config.yaml
model: "sound classifier"
mlp_ratio: 3
head_dim: 48
residual_init: "none"
optimizer: "muon"
lr: 0.012
momentum: 0.95
steps: 8700
epochs: 10.7
Rows from block 9 of a small sound classifier, named by matrix and row number. Rows with one number belong to one neuron. Each number is 500 + 50 x the weight over its row's rms, rounded and kept within 0 to 999. All counts start at 0. Numbers have three digits each. After the name is the row's rms in percent of the matrix's.
After each neuron's rows are labels from the 100 clips, of 14976, where the neuron reaches its highest value: "responds to" is what is common among them. Only what is clearly more common there than usual is listed. The data: chords played on synthesised instruments.
# fc1: MLP up (model.blocks.9.mlp.fc1.weight, 1152x384), inputs 96-191
# fc2: MLP down (model.blocks.9.mlp.fc2.weight, 384x1152, transposed), outputs 96-191

fc1.61 060:533449596412477459441546544527530474498510459533545451580489374533512544510407463553540507520426467539472394500525515462476470540444475589514461438493447495525506496442442427418515519494441532509430526486458579562472413455488446485470420444611467448518490583495566433487473504560507439411
fc2.61 080:490543423469490544425522504431541535506520535516531583508484609550452533499518526416453426518504554546531296458478510522450488479432516495496552528481518495497561467458433494490577477425529442525457544476494528572539546462456485486455641525497514529531526531472424479510458491486538540498
responds to: sus4

fc1.614 114:515479457465484516420448538525499546382463508612488437533570485515560546488499536491569483575510425415561459438550530460452517472545430439533490500559537540503437484474523460434509484432520584411442552420475532496519531484544490516477566552546497505496580537475485496494461430471425601461
fc2.614 093:506495562531557535497471463561566471573507417449483564502477448475464430516530485507521523478558587635384510506492520482490457494513574509525546554487521430520520527513474545499557514563566406644529459557516494516526455477458505512512423555491459464508491443517557532529557606481502444537
responds to: the note F#; root: F#

fc1.711 086:492442447474567515520493569525544506504532544491469460490550506502435524496472510480504520517469520523498508488492490567483542533444423504476534418586503445504482568521420444401448588463566460388400548652534391476526575543541562541493476552614437440505482450521552487500470575501506569550
fc2.711 084:446470495502389462495468439548433551512429430488576546486457496506513528475553421476496492528562577569546538452507479445509487514540510473500501559436467502449529387474568632503485426505500496593575485381424629488489502457548465433504558370377518556606495504484482529537555487505540404494
responds to: inversion: root position; the note A#; sus4; power chord

fc1.65 117:464556437414546511493446578554522479527564465445475555457347538457543544503576554577453548509492500542515477574537466503459528454464499473589493507458591483500564558448498537426453497428528492586583564609555525480505565582530444443438457539596443573440483459503565438455494533457445450507
fc2.65 113:504462536503430454531522415549479488485399553527575538553537425525440468471412446401534408502468546487546617484461515544510485561489467531440509422480447447489529455613498517566418533527509413423431542475440520574553545460515458577553488444410553456544480553512423510481513509511523553571
responds to: inversion: root position; the note F; root: A#

fc1.571 087:491545541504422567525588498504491379489427513550580526462484492459515427366474596521545508416473442445517495525574465506502549569533508517538488495566465522517567477632522484494477481512457493516525462560513470441463506441439585566598486449525517487433384479508569496503520472448606509516
fc2.571 085:529467450540528461531414566476476569533547472505451522506485529561507539565559428436443454554517531536539472490391545526480530472469365536458449443424507527407445509438530532555508468500522456486531489471469477419526565575553474434442553502529493499483545528455462537444461535496418459473
responds to: inversion: first inversion

fc1.660 061:495430444469590442542517612523465485526552576564582479518498536453572547494507514511521436439489526486483473454519440576536497435558520591516519412444508479517518484541564435487541565404613487486507518548531639475548566538501438545589526496486533437464500498563463499625432460492428541502
fc2.660 077:558532591509506569441447489511491488548528473449567545470475483498502563568491527447555582481464548563540403485420445471512447515526598467472541486400451497446580520543487466509437479507476512567312588441504477464435470576409482485487427481496491510467476488508486499470458574458543568503
responds to: organ-like

fc1.434 089:433478456464518484513455559500480441666416504510482513522417507442560540486598550503513584512533583535605495574495514455367535472534505536468491465458511548495544478529500513553444581515419499541569591469478448483528540512456523453451564557497482488484510501564494605573533395517486513492
fc2.434 086:553450468597465454406511558534467524424551473515482557467580552587480484483441474479517479523483446455406498520514479524552515534448518465569535558603477416528443508457518467422527425515537423444592478526571596514529384519511520488474410499476420521513481592537421407451408600444548449478
responds to: root: A#; sus4

fc1.554 115:464429629476492442481456596515566418515459395533457455521386487502413548456503488500520415478554497488487562496515629405470520468495493501505470460397485552504471562579469415572486450553490569529497560428457449495627514620438517539432570522534544468541455473487514526454557474533609485474
fc2.554 119:464511527570467482393514458519524439510550554490549588499518552560511474530465449526525589445395536487469514494498499550455453528534532495531501524622527462499510437453506477522565503475471453446555537567438553508386421316564497498533450468443545588455545556542432435563522585454434480490
responds to: root: A#; sus4

fc1.35 073:509499501479571475507517500516440540447553533493445530561482512518536504412473558582521417493389536529489541432585445485463476506469577444440447523538469578514567507513459456550540597514506539557541583460446513428525437376518551488496585460460558414485528437481454501583468427525509422427
fc2.35 089:554514487483391470506513516514521509526454490511483531477517524554492496573519382409446471470581491454521378555434547509429542535489477611530550470414514434471580527504554526510501422481424520526409567399454533337468587539486449460528405508558492592494502514486544574405543570612496559552
responds to: arpeggio; inversion: root position; the note F#; playing: arpeggio down

fc1.455 091:445509522467522435492511469431400489546484523452459452477554574538485496492518514497468606466535592489516572544372401536537445457565420473499472464476519427500525496485482543494426521514648429481553500577516485478553482519456512505542591435549493456541496430546478446540515528504465543463
fc2.455 077:502503449593434533518556506481517505495543464460547495506473541456497545513497438467530465501507435456345462475606508447482427507473537517457482587529542512552446562524560491522551448470484556474565549514500498534515556530537468567491490501566585564507546560445552562517492495463441529599
responds to: root: A#

fc1.383 084:425545513521514512514518559532596614422476404493504320540489519484553623497528504571520534504464448617482498524422439531540537451469543506463516527537564464502522487450514549472483388560557500515507526482411449507457560519487555480554459520534589494529380564498530619512559456509473498505
fc2.383 089:528458518435578442536585486530398430507537483524557492478530488530474389591491464490467480576549524401586498449583499397534449486491446427565434434473510509464552471524467438513513537427535450535578561480614480516525405569529461543484585463467427520525563503521519491478480535463568481442
responds to: inversion: second inversion

fc1.299 135:504520536538418574379474494439496489437425429461484440452508547535473519510455500518491471454438528507558348510444556601609507559476450436450532523516491438540454517548431537460487481505559496467520345472438460586550446449554536448551520506475471540537489479575545502453430586495533474489
fc2.299 110:537487473485478405518444569582414506594523481521513463467426527525563445476463460482467542496506408537545626526538522406487512445542529532480503560508481494430480489529493521382517531451471456525673513483516519400410546453523514558474664515493539496401459453459429456530571455473463565533
responds to: inversion: second inversion; minor

fc1.529 115:472462455559408515428516513427482374483496478556497565501545554507579477436447438404458664478457495512457513439585513446433446549369538569482508459465518466529533431501426545595526436541442469580451424544520541492566533465464573521601540492436516487454510537457509470549494493481491524454
fc2.529 099:608609576517565499534544548534557599532461476501477509529558415559435542552538542605471469549440510517543424583402587539434603465582463459480466512531411505441475480496584480451493574456595503376538518443448510413470552503465467452431510526571507501511477472548426488446459519543549544539
responds to: the note G#

fc1.337 078:511531463501429460526522513518553466508419555507475563558581497489541463542502530634508488448524433440445478518441489516486521455545509428478601416616551439514434560533461545501563467537496506504462485556494507468554620566537547536418407521520590459468500422576459465471430433415489451486
fc2.337 082:520490551536541493427486554435453511482611572527486512388468403527428516536492463433505430600463551499526470502569602527459522570533485464565498557357431539461504414460559512562444571440571483585546418377502497411425472495506497455548551494502449470529492518459443499444574561507499595544
responds to: the note F#; inversion: root position; root: B; sus4

fc1.360 113:546418544447454632470512547591553483399482473457497472463523459474473517463414496495553543490460454496512471512493437564431414539474501463567431569528602483484539475535475502461595452398542560486401412561535525470488547436566578352549394503517453451503516440481538541584513528511446504466
fc2.360 093:484558561541580472541530455517450478583475462516445470438488486567530520604565549491449460595500573498513444466532521456536567492495465532447570378451512513394451537487450553506427516519511430531587575483551499447496612611536456588457551503475497617533473500554460487412511447535521512566
responds to: minor

fc1.128 094:491467468501431606451450518522499514465596449547557540559562433513569521470488439549516547569508561543504555518583518508552397469428508431527572512500525608478538496529509491440513584604470576543467458582417601482444350429514491602545551507476577563463572554531467433564441483496459515413
fc2.128 078:518498462459493372477537441555586539509491531497476501470548563512470476511494444492492346516444429508488447473472604538517473574527409461443466518541431478516454509511547471560575465421450452484433516486459450390466483505501496489520470512521477513503406422473494498470522558476438477569
responds to: root: F#

fc1.704 080:512506645491492453509432546534624546439576531430478462435515432451534499491525422596483473511464645422465530487536525403533505531508482536546509552570377552542474615549526460401573432485481535539458465507602433513502611509502403470541397511483396401495461488444547620495460513485531532520
fc2.704 080:492476487476553527502605457511503491529376381489561489521427567496449554521447627518450490482538406550554479472438509522428514467433529411452577498481593436387587450423467534611554540449525479378530537414516560460517455509583547449454469504557499595540489528547538353533533494486468467461
responds to: root: D#; sus4

fc1.546 194:501494476437566507498475420571423503467494505411462519498454558401494506521457480511460567589570490520495422521484453430382477532438573479496450518573518455499486399524448470514499468470492502500450585520594448444484590448483493490482566482466604511553491499482418510573620453419496481446
fc2.546 158:480519505519461613533447508509525524481455566469442413489514507479514468507607487506502553508460437467548655492484533508471499564541528590518472539412570419525571559496528458512563535490505526552385338503481627546489607481431514507520311503551466456525461540464541482466478492525425512533
responds to: inversion: first inversion; arpeggio; sus4

fc1.433 104:479458483460511555498481403591512497535482612505590501450545488526527567540530468462600537467467508507556444529510487504433512449541533529515476554506372485452476542601549457472505565482489393450527604426510459348458512468539530477524505499547587533565501495462539573561528490586515456553
fc2.433 090:524565595491567476481547459397530502570453455491521602494421530530523414507485476505527504452572563484468537487538532471532510581466523479431524482430509483490511493440657444448444518507513514473347571487448500467450366519521438499446487479540574513447435431488501511538532534508530488474
responds to: root: D#; sus4

fc1.552 095:555573519487544556542487532417599575457515476661510549439515504588465456421464511506537453560485465462501599441438541544519491528450474469461637482484488491483478508511523476493467478475515459417465482579464525496494531454495561477509532525534510467473532474526456498524570502442523523462
fc2.552 093:470423482571522480499505471609382471546514561417479466607501472426576518588527506544492510543600555486479438476530496463521501488530554490519445535555544534545449437467508543457475519470490555506616519500500459527465389604454489557503491526423477525505414541437509479501459487505515464582
responds to: root: A#

fc1.365 090:531517532460530435567500535507453459519499479538442529493509499602453463518532537432488521524537488585445473487461463556396511530492559517481530445476505392489572465510507566544488548498510389487546520524512373444521541564399539463543592536544568415571525497460398511500510478519456517527
fc2.365 084:475537535410409457460452489525517577539466556482586521483503584486493542417451508526471424564496409452512360528481465498513539544516491515469469542556525469529458462514575523455585521540472488471307494424536521381496444533626553531503571449480487506508507491563478542492403458451436577461
responds to: inversion: root position; root: A#; power chord

fc1.137 108:488506545528546441467465436474466507452444592530482448497401432501412488480463551438579561482494513356601547562567515509488429485571479564499446504486470507393575508581559509475512484528559484462427511483473477419514432448522503606504539478475446499540461515527596483554506524535417525487
fc2.137 095:428490534441503527483488437545534530563557395393437492548545540476612576483433445496509545536546520626440520470465441479476546465413519435520534484517517509531449480479468505492530494457460570517573453425546509605517609577436469451480494553528543516497540491487395551491518471409518507472
responds to: root: D#; sus4

fc1.161 101:520546508490567531442517560505583522627473374513472558438458512439528563531499551459508443492533538436518537519477477512516415435455555455557355528542616416498508496477505522489537459550498515509475556590527563461453478463618592529445524550511606501498436416466590460509482513509539488443
fc2.161 074:515535494457442523505495541497550523515456525433497568611507483601530476495433487503463550566545539562463414483501523525528518491560495495559572532527474502600527605520498499500496446528501479517316469453499511522551499503561440499498524397469490489446546521504404551445488514430482500527
responds to: inversion: second inversion

fc1.175 108:445498490523464480520403508505523515501443511509447462626542538508583497470423486533554591412572471533502511474544524456465521411505463479447419561589525420514476446493544492522601456508521477551489459558450541494459514450513623499472576493457528486498528541490535421638401443539505433503
fc2.175 096:587499555510540466478597499501499530512544449419506513430421465494465451567492528493430454534434543504502556524489497575406511610605540533475489487435516579476485488486470459499468534565522505402568530475516528523582623498473403492550487521562461522443519460470515571352576542529578573480
responds to: the note G#

fc1.150 129:489399462450519491610478464589528494441530488489528413504471457555499366548506554521511492534505495515475474493600516498389498427536524482509429515488475500528546501537455498508522450470387453523515425551458518388514519467523455418556531481547418484488476414519541510556516485475559426422
fc2.150 133:508528441577463500447499542590499497478467512416515458523526531460428649454484464488500460459486477520485564534406429494569539568549464496512541503527546509509490560438515474548542587555536503433623600539468455553542652526480544548441555491460547539536474578466486429433483532525498516509
responds to: root: D#

fc1.206 074:575484497474480546478567570623528517551478431546462472471486548611493543455522570481524527570434467521435442513463440437463541537507470578458432528506487480536488489534469481378560527471482540571462498598549479535447477494531545589488595513550461490459493458440469542555434482479464456484
fc2.206 081:472541629516482579449470580540475485510501508495576576522546523449551536498455414483511484404522614495527496462470457481467537487518492518447571451454440539423529549424570459462507508552475515467339562527449654392430491532518426491543476455461572442487532566465524483431442503596462477540
responds to: root: A#

fc1.203 089:481549503467445510502431517415540501456469482525603452474629605493545554476529536506501602486480510497478515516561531461499483620500466507472448489475508479596412478546510506430473613427454559459562504532426447441517465566420500556515580523545521507425558487591420332553457530530480458503
fc2.203 084:562440478445468451564549490457449533499525495463440522544378459597448432495508514515525519451520471486488527472497471497528479454564515488563538565526429573476467469511495477546530398524491492566557562567495532479476456409526573505467489499480437449507496438449588573474493504450541533521
responds to: organ-like

fc1.631 106:442487458384480425513475498490507434525517545406599486469432594477520522550535508464500521477527590565498493485446469493475472494506472541408466543482356439571516512505478523555491512468479514557604507563485448490542537407508489564544484463548441549489475409479587536500447557510516398475
fc2.631 094:479560446579583494554541472447520528480456537513474479591591451499486527514442562486484431474453391430468574569488463587503462559397526515586506465605502545544506493512457435458463513503549481449590499489497478458489440564423545448430476571485563440479524517544427480451509421411500470496
responds to: the note G#; root: G#; power chord

fc1.420 076:486518435499525455540514462545439546442404535423459483556481469373488587551478484482545520512409473427474499426486417493398583461484462494588471477478474478525580488523486514538436525488531478494520474563503515357435563429480466422514498519469489570573447589510496546518524538496528469388
fc2.420 082:596473464442480587540470575460525502472529439509487514357520488542523459520528511482515546514506562544460334568540503513473515463506536465507471446487535412419539368477494553520559558529420443551341463464542455495495684492543454415474513556497410354496480545591431484523558538575446547512
responds to: the note A#; root: D#; sus4

fc1.80 076:482561495519361478492564430482497576497521440466544416601487461579525514533613472519552535473464506543460423494462498526456523499505507582462522509464468554478461445504502552410454446496413411468513539467530388439515521457457521495464484422477465444492421546439461515445519570481516539545
fc2.80 089:493471453401608561540429517412593452488530497513494537524478585481464525489480496426544474409505566508507440497548564462540476485533457517514509477485469470511550543567490445557465543471458493499312460517620475432508518519452510474498400457438557564499554508548457478545565474513579532377
responds to: the note A#; root: D#; sus4; power chord

fc1.3 096:473513438520513581460495545497584484491390623503504406541576585524517432534511473552500621518499478547478427460515541420493441534418592441500533515496632462553485443518464490552519469412529534550489480584546516543443483516504484430554430566503515550435524491478497489612517446483484439472
fc2.3 092:538518619470526491628450539551442465492539388502527445385472477472492501511565538498487461548461517488515550519529468515458606530538446530424511477508444540459498508464500506495503480520509480503506578462488445515595569509570522502487547426524387461474527521442495516403488575541556590543
responds to: the note G#; root: G#

fc1.17 123:567537560497498416541473630476567534466504393501490484476500550540455480532535528538464445577427434478442404488541519461533554499470558574528455544498557489417357545427460434435591564526410444488452462633488421558424524463452516529494493588457517465543492422468565464526448449585576498503
fc2.17 092:480548429516452465444532501573580519542467542518515508460525483506516462462602406451501554385491530469500334603517533567562473593571539557544462501452510448544547545500559563520419468465472540596353473544450518457504522471485475508479467469530525459452442504504506520427531530529486446503
responds to: root: A#

fc1.526 085:469450481528511461472451437363457474510427540462531563528544481500538480524569509477607494410531459535488475526423440609471467533493481606465540458488497487467501439546538527567500514466506395369383553488521456433510553520596555418524585531541508580535448449450494558472525437498512578620
fc2.526 089:606436529505495518469460465472499550590484476547411541377501507502524617536549485476407441517500518426462365546597647500485542531581486528487489438620542507532529613547515487451461554521469526529378547587500434493462446481506531423523509484474441493476512476615513535565535552520518547430
responds to: sus4; root: D#

fc1.626 134:582489517506493424474580446593402568543443442545620551547540533494482434517532533516465460509499461517596468526487434492414390489411447564497496462507479577486505515501546543430580558498476565421682516504536430510485514595498624509511549535503550496491515596526460599508448439581501577500
fc2.626 124:465546484518470524477457570509510469462521559493426508470530413441495621522486418461525487502579597501338479525520449487539544536524493517570574542536544470485493595533470456554569429481471430542428522450500481361507492364449415491467494491495440482560489371480573497507536527441485472555
responds to: sus4

fc1.442 095:473527530545593494562470415473439434471566531516545445472547451523434547457425507530563531546480449484557482486491480457511465510479425441549442495589507481528520595478547468447509503466547551480501461415577511522477470391573526569508516539487486489534469529447431492649511421442517487516
fc2.442 088:545464486428436541477511525520544525617400447511558496508477612461570422559480471482434493420552612523415519524457551506500525507527515554450559479405527503427557451524441529501531457472541488497430536553478522485508619560446453451454389459543428545378522457507574530387475544528465501518
responds to: inversion: second inversion; root: E

fc1.582 084:511496471545457515447516481530594604486496473451514524448427520410568501520508568492485563556478577518543525527450537443496496489589434529576516540554467524475469476498577556495569494498471475498485491432534523542497444502535526478423524445477510525311492508514417545444391522514519490509
fc2.582 080:516456537453421345517457498607643571454539561550553596509530518473408404516429484529438505434509473495512382469452447483544463463513501519523490553457472564479520484469465446463574574496458552449368502570478501587550490538524516444478516464535518473467479510439443553551540481467493491504
responds to: minor

fc1.536 112:451443524502472481452532555470469465479470453486571476517471392456517432496457503540528500517490438503585447585511483502431514521467483522462522554503425494458487524543463527506555462549452483459464425449558528530475422479555434571615559419488530618471513488420500458513531549596510494457
fc2.536 129:546522487525533491525405516496565536531447477503482477459592608513427515537417503454451475466455520493416580455525506541500533481600505554582435410477570512370501447531454563487555532486548525571536484518477444509480714501454530465470525570478472492488528468639537535505477478459427535547
responds to: inversion: first inversion

fc1.618 112:512492529577489366544547502579544548410494548537485476422537447518520594562556585607523512436434608404442490481590549466434490494530483550435533562521425508404440561520584470503511531474497468417454552483397527464564511476493419628581543440435466560600560525538474477623541512480540521447
fc2.618 105:487488583460513488425466484483556497547545476502554514581438555493493435473490380427463527486519460537547514479399526541516514501498503415615489551443490498524493584473422556556553450470510488441674591529595491408491548507498580406494487479498508453404489452448513459444532498628442511497
responds to: reverberation; text has "room"; text has "reverberant"; root: F#

fc1.534 085:533499555555378502467567446479490574448475484471530536424490516516495577529512462430470469496542477537542576498432537526525433504457507470482568515552575530560491481521480472630479548515474481399549450439494469541511541438534522472544618473515485561473473537562442496482527507472505425507
fc2.534 085:488499514498623452552504511341462510573521570500593445459488480584506461458518504600512581498433442501479465568544437485574453465542480521505378496472508527416494442433522481497507480429478506567783567476506480410521358549512527516466567480522477536524509506397518519571495528478510515522
responds to: root: F#

fc1.141 079:513568424491467487487552444518469477446511572462461498505574409470456542547497454500474494457476461552563448489467496454562442496452530468494508460504430540453542488514485490504496532534569520463565499417569506571454535457506474517465478491498461530523523413423505509575592487592535452410
fc2.141 074:502537480574473579494581462391525512542528467464505544572500510600465534454607466564524511516555561517474438552538503454467499402466545425453522476514464422459629522495490478435518452511447556502368496465518518439566483543543501469488544523505426416474588544514622463481413497509468478467
responds to: sus4

fc1.323 104:463579403476587541509459613544509543494492518538474510511505464475453492472606570525509569501486453476579399515565444466541535553457589409516570501453572569457532501527462577562455570446434516495447487581482483577546561520503375597545435401481445539488529522593520426495559518551520422507
fc2.323 097:563444619471419457510541398466527431525521404471450518520536555512491527537482463464497471527448558500492594412472500497455457430633354583525503432462485496508434443482521471495482489509508416597536521470484500433531455533512560430488554600501529487499601556447475604446401502432487578497
responds to: root: F#

fc1.256 109:425530476453463492434501485409420439486431553483436414505482572552491494552546445375504561443504562444559462436473469455467522448592394512536479474427515463450532483497515552600485404516576422505593490561473501488517566457543575499597586449464401515482542433431507505513457490524451540524
fc2.256 101:489453571582517421564527525487469499436639450415556490534546468495499515501429543632504440590527461634488539597553544497483444493445561452508509450588478507551478555516433487473567476485492546468451528470539481564513332584451425557393503557512485461540480509591468505459521506430499440500
responds to: power chord

fc1.405 075:448395491469470402476534466462534428496549482472672603500577534490661415562457426473557520456457505476534468483503451455447483551468427541515472518536403518512488576505527454562512554546613471559526503477435540454583500528503595509466524485581508501536512455495481543554489553579543534491
fc2.405 081:552475486441481474491548503570447604538486450503517565536514533453456589526469553504472557477434505528523367541562493539475511524627517398574544482447487548445572488541481535461540513558384488465427472516508441550559369523551431439456496466395531486486522528503473541432425483477523477581
responds to: the note G#; root: G#

fc1.369 081:514493510483538370520471428495522510452454522533467466416426529441524586464624537457459446557386460514519470588558478505598453457511475512429392553466602499430574492405464523495518494508515505521465480549518507491475489486410417530463488537437492479523511493493504572395530509546482575559
fc2.369 101:465588515573493484417481506547416561474474384556552517576511497545417508567567504479522477509569498447533426485494447527543513476604524504482515488480502516495492477534498502428385499517457482453313573458477485413486319575560502456483488519547485497522526536434515476463527471511547577526
responds to: root: A#

fc1.446 108:560527499443477530501550557514486521484455417437525508471464561450509521424530551474508464432527545519418562535504516440460483599456527565514435483565461432535525441489531464525527436473545581427543581567519478434499502547499429573494511440499490455446374519486539528427551467523494500445
fc2.446 116:418457475518501454504449452466431457564523578524541491587506455562489501546393489499474545536473511478596633505505358577498479430516514482487476440507459480380501529567457569518402562521544487536683504446549504508512396491559562448506508512497489555497573483592489514591454568514577451529
responds to: inversion: second inversion

fc1.311 089:519519516544458530523525566460443463556577504424524440474545513518543467562466482467455510623516546508501428613530520563558440465458526559487479459538517530517478526485542477510464447483427417611452455440566542602556435455470579532523484503429559632546420426510415489567561507470476408570
fc2.311 095:562465452441595531505446486500524459481454557463521528427518534516488472457452491523558518472605508489514446546585531499499510617465461521523530550422510472443466574545458524413524563443483472396633403523501520393435535436494494433466506474493523467498544463417573459469512527544494528482
responds to: arpeggio; inversion: second inversion; playing: arpeggio up; root: F#

fc1.100 092:446575410467584514548434546506449506480488585460494440536473476419505495510633444492598512579557507477513501535523498495486481514521461532535485500550483414397499462533500470445529548475485491493477538475586451587512471462580466466437429407501529473523443512445574531458637501602554477470
fc2.100 088:590522466527416499492545477485513544480597487491468431527566487480499517494542503507468522482469520507509604478506399508534530486468550373602446479603545496366534589426487511488397401513512539372439402548388512482519670540556520517531489434456430543472513505511527508538444467455465466486
responds to: inversion: second inversion; root: E

fc1.509 098:490570531570517521483598441535435538421516460533551516433546587519459433503481551552451535451526545533498467450624602472466548551516581519504479435442529555396612471454428485479500504426516490530507472534506419501527538575480475486568526492446452406600521536539484494514536433493552504406
fc2.509 089:516419459466468518466448594544496462617477449446457497597529421486493562508493400512571459537464469495517583527399517474449484449459454376472568531518537441534440501549519531526509498487581490541535521562529509475531494391519507528428511504577554579534550454545536555462500529445565459553
responds to: power chord; root: D#

fc1.667 111:429470445498527548473480493486467503485510479446488485536469534475456545537451480518550557609520559489511504531360520502534520506488469506569453487588524470544405428494500545483427471494504468586609435549500529471576519526531536465541479440536529524424527493515526534547489490466439385458
fc2.667 098:604535502461495498580483487530439461545462502555507481406514457550573430465555538423475473402481383534480470527640512495460508520514472498431530474412451481485580566518502474443475530510487526457561513443465563490481575532467515475473552639436510477502549450512532443412468548590531576551
responds to: inversion: root position; root: G#

fc1.755 103:498557529542523499530599431508350528530506620422467544494538452417490583528573556525546578465520600564512520508477447568561513480570516418506573492563509536460527500522514478578521431538559433510514461420547391426496553492544498466528601409510456511566486511571538508500583528481500507554
fc2.755 090:471523511523485376424493571573551579411503480536572427499414580483433512505475496494471448521417460376548431519528466497466541462494457453482508511535583568518558504462403471541519556499453516534526480645464493443518444499574507566490520518512411488503459467519560456496489462468583525435
responds to: inversion: root position; power chord

fc1.274 113:509476587458483535535559459386507535501423449487526455505491563519534406475500481566473495422570493480462553503504544414478502540545492528517453609565448525492553503542466429482527392515538517543474430528458540451539531517484426524574541459511400523511525584471543590572555551520482441515
fc2.274 100:491502462556553465491453582659504481480501539476482542503523449471441587455431516491467462560503486537532490522465417595503521477464452424481459340451545514539490473469523584467507543461500528425502535504553482525528447526541558468439574507485492426618428400597508413501411431463524460519
responds to: inversion: first inversion

fc1.559 084:519550503547404525464520417413499462502500486544406515431474554465604487465475508519545496523497529440512491529502574522506380485458437504535485536480480530529457561579527543482465504513544488456471538523548528466528574469471422498581499514477468575440440521585509530549473529455429489565
fc2.559 079:496389524479533442542512561570588618560451579501579459559549461480434467572443461556550481475481478489453412453479481514542489522564539491431523477541511585506450437497475510438505542472505547507644538519420445442477474539431647512463621506563504439580547449461513421484475465446522473497
responds to: the note G#

fc1.545 094:574444509524494491533472454431584474453510518577510418492519523518494585536522489473470504512483458424537529501531496411533454620439544513510483568458517440522557517504457420439571490457518523468501418503487613529491539506563507506475476422607460563525551393532494488564483640567441517424
fc2.545 083:410463464486520541490516556508440511595472533451560508497509481489477468392479485500529460487551558572498439522499549500458491452574505441481539397492508513457455517462516641532415553535427469529559560524473458457463532606454539521570528524367535413592492589581516521430470416446570450550
responds to: inversion: root position

fc1.39 098:422532476489552483450429401483560503497431550509481515548512494483472490513517413550628610443463568594599435488498515407378479527505441517572452564573593526545450506489481467497531527468548545434447489518494409557602486481485519567494490549432502481535534503573525447509503528513431576455
fc2.39 088:535482417437421537518484531451417494503577458485479526457476463545556495591505564434455454485630455449394446472503566574468555545525536427446541401490445520471486521483492526484464407508525541538584495438507536505444633523465522375497486414561578566523557529440504538499551501483514405539
responds to: root: D#; sus4

fc1.747 065:443437518470467509463532457454520456503469496462581570476542522526563586481380431407533493471440528537526476432484558561471545495394528479482494599473455479558600464562511452486439538538537559475506627486472573495513492452514515503519564516528509534495486554525540409555562449510459490463
fc2.747 075:471448566468527401443526520444508530449467516478471505551523469493482503532493490451465481537514529485479413558541363488522624439475548531541505457546576514529582533398496484451567522498384525489333537464513518424468476567388516472536512520529475501494543457516421539454458505512442529505
responds to: root: D#

fc1.83 112:514452537478457512495474478505496444484568515491559424489468515510527528576496405376466458497522541522460665504448451449498465514467532634448511466443516545515445490544469531565487489561507483454549532533491502424511411427526529583527510431496535547520390520518598490520464513523445540592
fc2.83 105:454585461538504549501560485515496534464460484554458483477545417458478453449527579632506472532528358481530562526533488540464549493460507460529462562556499503454472442427508539427563492482465498511488542478481518636380485561489494427477529533533469458499579473472474478503526528422526433459
responds to: the note G#; root: G#

fc1.70 121:495388501580584457545453476571523518417525484452566548460480369414544498503469442562527494487513561554469500511471534498441530551521473542566510490487538517535518531532513502476507444564466504515470488560496492474512504523551481372597510432484420518507561489548529524486516537536610536483
fc2.70 120:527607403460487543503483535567511476529485533483459496581427602511484520510658526476489480486492456476501457484486469514459479459445508537534494542487564530407484585457496540517570518420499479466622625452585574365544631449525485548422545537492526466529490540545482460494500515474407463506
responds to: root: D#; sus4